config = dict(
    encoder_norm='batchnorm',
    encoder_depths=[2, 2, 6, 2],
    encoder_wave_strides=[5, 4, 4, 2],
    optimizer='adamw',
)
Rows from block 8 of the audio encoder of a small contrastive audio-text model, named by matrix and row number. Rows with one number belong to one channel. Each number is 500 + 40 x the weight over its row's rms, rounded and kept within 0 to 999. All counts start at 0. Numbers have three digits each.
After each channel's rows are labels from the 100 clips, of 14848, where the channel reaches its highest value: "loudest" is the band of the loudest frequency at the time of the peak. Only what is clearly more common there than usual is listed. The data: simulated sounds of rotating machines with and without faults. In brackets: how many of the 100.
# convs0: first width-7 conv (encoder.blocks.8.convs.0.weight, 192x192x7, each kernel summed), inputs 128-191
# convs1: second width-7 conv (encoder.blocks.8.convs.1.weight, 192x192x7, transposed, each kernel summed), outputs 128-191

convs0.112:518488483535476477514433513542518534564502495500523556491507523558531500549449479490525506506541601540498538504487462421451526462490458452469565552410532513484529519492520537523526531452442532
convs1.112:482425507488498438499463481531495470450544531489458459532541480557531530491471455462471497436447521539497547472537516392476473539514540498486518565638520486444543514537511495507543564480426509
loudest: 4000 to 8000 Hz (43); 2000 to 4000 Hz (40)

convs0.47:535522585473505536444516502548526493539467524492522484442510466521521384518564490466628530522437516507477475560523484533496514534541508527503518544491495504540528526496479531472527532450524463
convs1.47:489502509434534496520517481478480484518527508516492441541498508532523575513515475502518485479497488550439478462485517522511533516488507398517487537481478453510480456486482511496512550560514452
loudest: 1000 to 2000 Hz (50)

convs0.71:508576470545478488467541524464425478495462455505487525547506521508448416486464587531491460538407454486414527554456510562543530479451488448504456504547472524463525485495476474505559499511488511
convs1.71:435627560457508478518492486401507421492508512528444514507487476458469538495566430535425497477487532468468495550511527503467421464508472486538542457429474489557457469525470479477508589522502516
loudest: 500 to 1000 Hz (37); 1000 to 2000 Hz (34)

convs0.89:527472467526473475510442498519490504478578551507483501574495508484526448482488457463524508502519562524477545487475519423543498469526453502459529585337500464456486526450503531516528471548435538
convs1.89:546383539527459483515504474541566424546516494483511524524553451449505473554505452430515471434474516510528564485495431431495483521491488538493525525541532498454502447444516478487502480466490519
loudest: 500 to 1000 Hz (54)

convs0.116:418517554468486591529377437502488547482522496502409556353539516442498536439496488477446548483418475532465530524540532539541497525512497494487462473518509491573482449495530439509448526466470463
convs1.116:451477508456494549458503535498455546471506565525455506444565469471453523482512459521509451504465515516526460481484552508479485471492600471551480431432438493457510506524516531465491548554519479
loudest: 2000 to 4000 Hz (36)

convs0.158:549486495451576471412488472573592495493463552466461467471484442525555506496485488479460475499485476515496532462451426472534530509463477479398434497519515522500488523529501464487475545512444491
convs1.158:488495566451534515561514528504462512549540477528555544537512442480450434529538443477511494507522433487475540483484426493440542516479485461496438524529472396455450433511536529415527515485459475
loudest: 500 to 1000 Hz (39); 1000 to 2000 Hz (35)

convs0.157:513502532511425499504489518485526526537507486502463516523528479523546492496477490479562546496471501508481531498390531458507508552521504529499505567485503584441511388533366530568513407569461475
convs1.157:522558471569503465501535535455567500498442435514529516526538540447512475477605484443468509487538524480529541487532523449510501461523448512539526521471489424531494605480424459455506487504386545
loudest: 1000 to 2000 Hz (64)

convs0.159:506539497439539498503344428495528512528532492534437467451517522527468454529499489493526499460475531471486520514438498484430490540520500458494510463476541464529529507421531472517541482475493520
convs1.159:500513512499486513502470470511541506495530476488382516426504473551569502467490491492521516564465476474458494517467525493508532447502504500593596511510499539504511519489439483508572485471448554
loudest: 4000 to 8000 Hz (32)

convs0.133:503533519556499537512447489476464533528469480523545516494498502482494497553473511522490489496456477477463489521487501496431482505512505458479492559521524433501509409468457526478525501496466525
convs1.133:495554465455552493508417493442477464517588538522479534453511503515491498427499439521505444489476521425468521518505492429476506468512506442557551448494504507547533468475492454520527531494482494
loudest: 1000 to 2000 Hz (34)

convs0.123:503499500478523517477465493488527518486522530461511534563508451486377543495574464489535498491616539464518502516568422455436491528631442535613460546521505517527554542462553495518489496503475537
convs1.123:494492528506542488496619485504501475501516497565530490524499434450565554518500511504546506474531502550502493487463470478510522527514558431476417593488526483496453483461433505514482559455487458
loudest: 4000 to 8000 Hz (26)

convs0.107:498553448481467502501513490384524477519515336489483444503511486512479486529474430301519516494513477431523495416515445517521497533500481528487504499515533499515490509513495524456468420492512527
convs1.107:407532457559497515465500476535548472486497551449596467477505486483446610503489532536475454520532489488430513571493543502484471399526432505486545510480468444474533523533560479537541532525478616
loudest: 2000 to 4000 Hz (34)

convs0.86:523513528486530490569477504555424510513517542538529514462495571536520514506490478489489511525442500495512554524383511484526528534458503515336473547454532538450477489562528587533528520512480481
convs1.86:539505514518517516530486494489541458563473481517595527505548529449485522523511458420458466424458450477491582485518473382467549479503473497456427543552540480531487416431531459486450443483499502
loudest: 1000 to 2000 Hz (33)

convs0.58:512443565517456494498456479492474542560505523525541478481510553519453494534531555536372473540499520507499561506484480505544485482531476432513521505445511546534503532500514478550516520561502504
convs1.58:516485522505520497564497481458538512412522556484509505538534518492477571511477486502578487437503514524436526540485497513434512505458511404483533494511560525454469467476523536508473566455340503
loudest: 2000 to 4000 Hz (35)

convs0.171:529480527536505516471436447538518500503468526491524508475497512523536470540462543515520467540515479503501524503489530529514496569442515469332464499533482461506472487469454501495498563463486487
convs1.171:501457529476523464507498535470477409500497564526540498514480524436450581539455509472553472402564579543511549527495537492425501570464476464433403457512501429470371477497518506504498550477479473
loudest: 250 to 500 Hz (30)

convs0.161:494476547417540528482424468489579501485470480503483416478489495509422555521513440446513481520483458443531522391485487474514507512507480440484454500488556476494450500511492492435374541447498490
convs1.161:443519499536503502504446579490459477475504538527562495552442447518485553523425441455499485469548519483480516674461464552436473498491474533450484491540537453478527479488511503523437574515477508
loudest: 500 to 1000 Hz (61)

convs0.92:526439494528477481476538497499512526477559548522449464540486479536583411525521509463518493499506479466550501485447557555516500512495471489502479487490425525467490484477502494522514382414464434
convs1.92:530515509552483508504534510520459518499491444464518530566503538456446448466549514471479531471580505538498535494561410485483522453490511452481475495504476431476489567470494490459534482515271523
loudest: 250 to 500 Hz (39)

convs0.164:517519506577499466502451482522546488556523523529515487516494456570551458538501486489576507497393517491512506492391520457515500582489493524441492500464507494378500480522454531513524462511431453
convs1.164:508519501534499512481510600485492525502488467498538482552502540526484511506531469438465524479540543508505544486507484503466518498518457499529500527505498455493487574504521504467491492495331483
loudest: 250 to 500 Hz (50)

convs0.0:551479502493521517489483500508432524543441462522491501525503435522513558494489490547349456500561470452481507532520472563518519512522488533489532495531564579542505531477560496524527528579505560
convs1.0:475499532504520495567566434474537511493511566487491450585487434498452547499473539539614510452530522512488503497387483474401558521475528494430462531512501488448445517493477459493507466493474502
loudest: 2000 to 4000 Hz (41)

convs0.11:536528520509510474420515504545429559542536487538448490517501518541478517478501445497562479479580517485460550481463489477554570536488478521479520515472465452485569508540498522522507488500450572
convs1.11:364513477524542391587478534477597473368502525433476493477459508492534501507529533482454514457492468498500525472550507394412508478514488478461512536572460505535491477554489384441503524482519506
loudest: 250 to 500 Hz (32)

convs0.181:572455503554560431462491531601493502519501534576534526506381450578563503514521511554527514451513468553534525557489460548485512494526490440531532522507555487438545495512459500474513542490515488
convs1.181:528448498449476452558483512485503489472510460517519559502382524505499534544529485461521545568507476478468426501557523533546524495542478498567558549488560396486543490475489557519478494514476529
loudest: 1000 to 2000 Hz (33)

convs0.156:356517521460478523521435383491499540456516507455443524384584474543484489449517469466444494472499496472498574494493480529531561501490524510547480523490457527526559515536532479563455526508463485
convs1.156:428535537401493477570449470524536548516469530531448508507586498471475482483551511555499468581497474454526518487533489470483521513466545515538563432466445511515521479604498389386537508545490498
loudest: 2000 to 4000 Hz (50)

convs0.69:509522506499510493493484456457537541562485498510468494486536539508516452482499498509578494507480509517502507471413545490486550551483535545489456531517518518453494439520455483584477517543525464
convs1.69:496510489507518494494481579427493501501410473548547485503511594457505497507576447446412522532478548482508490486468553461505507473523456498559488533462533463507486579506483490449475504465477511
loudest: 1000 to 2000 Hz (55)

convs0.160:505507517455525530529498510525484569535519490500478552364479519540539577534490549498513510474426527458522495506525502505486493486515468545477543470508528524533508451545600475474501500517477534
convs1.160:487500523483490525443533487507477567473531516505457459325477506531489516455493457527506453560446499493510434500495515472508505506505547494561526494497458459485536597548536541498570507481524502
loudest: 2000 to 4000 Hz (50); 4000 to 8000 Hz (28)

convs0.59:539455473488536543557488498578500528546505525568423580435476514497553541525514478547487498459470525545501466559436502449513532495471484507521511475514555571537475436505558409479586506539493514
convs1.59:478491504500491507499529504448506529484494494469401509424515534530467557464529534475484516479427476475480509519552615494485513495543594528560550519472552439542532584488505554552495441489527589
loudest: 2000 to 4000 Hz (37)

convs0.46:508500577522463484518525533501524503508518531543494496542489555520503552475450583532528534493540518538621544520484522534486481504479430537493526464401482479457513535495499509432462495528462480
convs1.46:497458501528526451499445457478471485522459504492511486556499514532508508600493473471500462503522487496507530507454516462507509528559577496518501501635512546490498478463508451528487527518531333
loudest: 250 to 500 Hz (34)

convs0.150:509523439535472517533520553487504500519545409396504561538524535545478549529429516481489428527524458482528506535490507505482475485465463531517537492549494489499523486512441479465454459530489539
convs1.150:455510481519513530510467380526444499533448508494503441501504515491481487490498506479457447532495602556541515469454551524567478506515493474532525506468504501464494531518496434522505490541531471
loudest: 1000 to 2000 Hz (60)

convs0.62:533574506541449517500513495447506514537438493490536487541505509503522411581498525552474490506493469521404488501523401512466493500498547498478475542538506476519533500476521511473597491550528558
convs1.62:490568470452489467553470491407468418470550467528509504467504462492471579412475380501497419478416491478510481508491510495485477428533466436516531500479502536489507461475488491576539527458512552
loudest: 2000 to 4000 Hz (30)

convs0.187:543512515522508509530553520497488504518492522520491521524504506526559385536524482513568506492541515498445515451454570502504502543514498462503460512520478544473494484491405536553531506469444485
convs1.187:454564495527534551487532524443488501497493526511533519552507539494491559444565559455448515504562562458436525513467515505467538452506445491490484522440512427481464578486434478491517465523425579
loudest: 500 to 1000 Hz (32)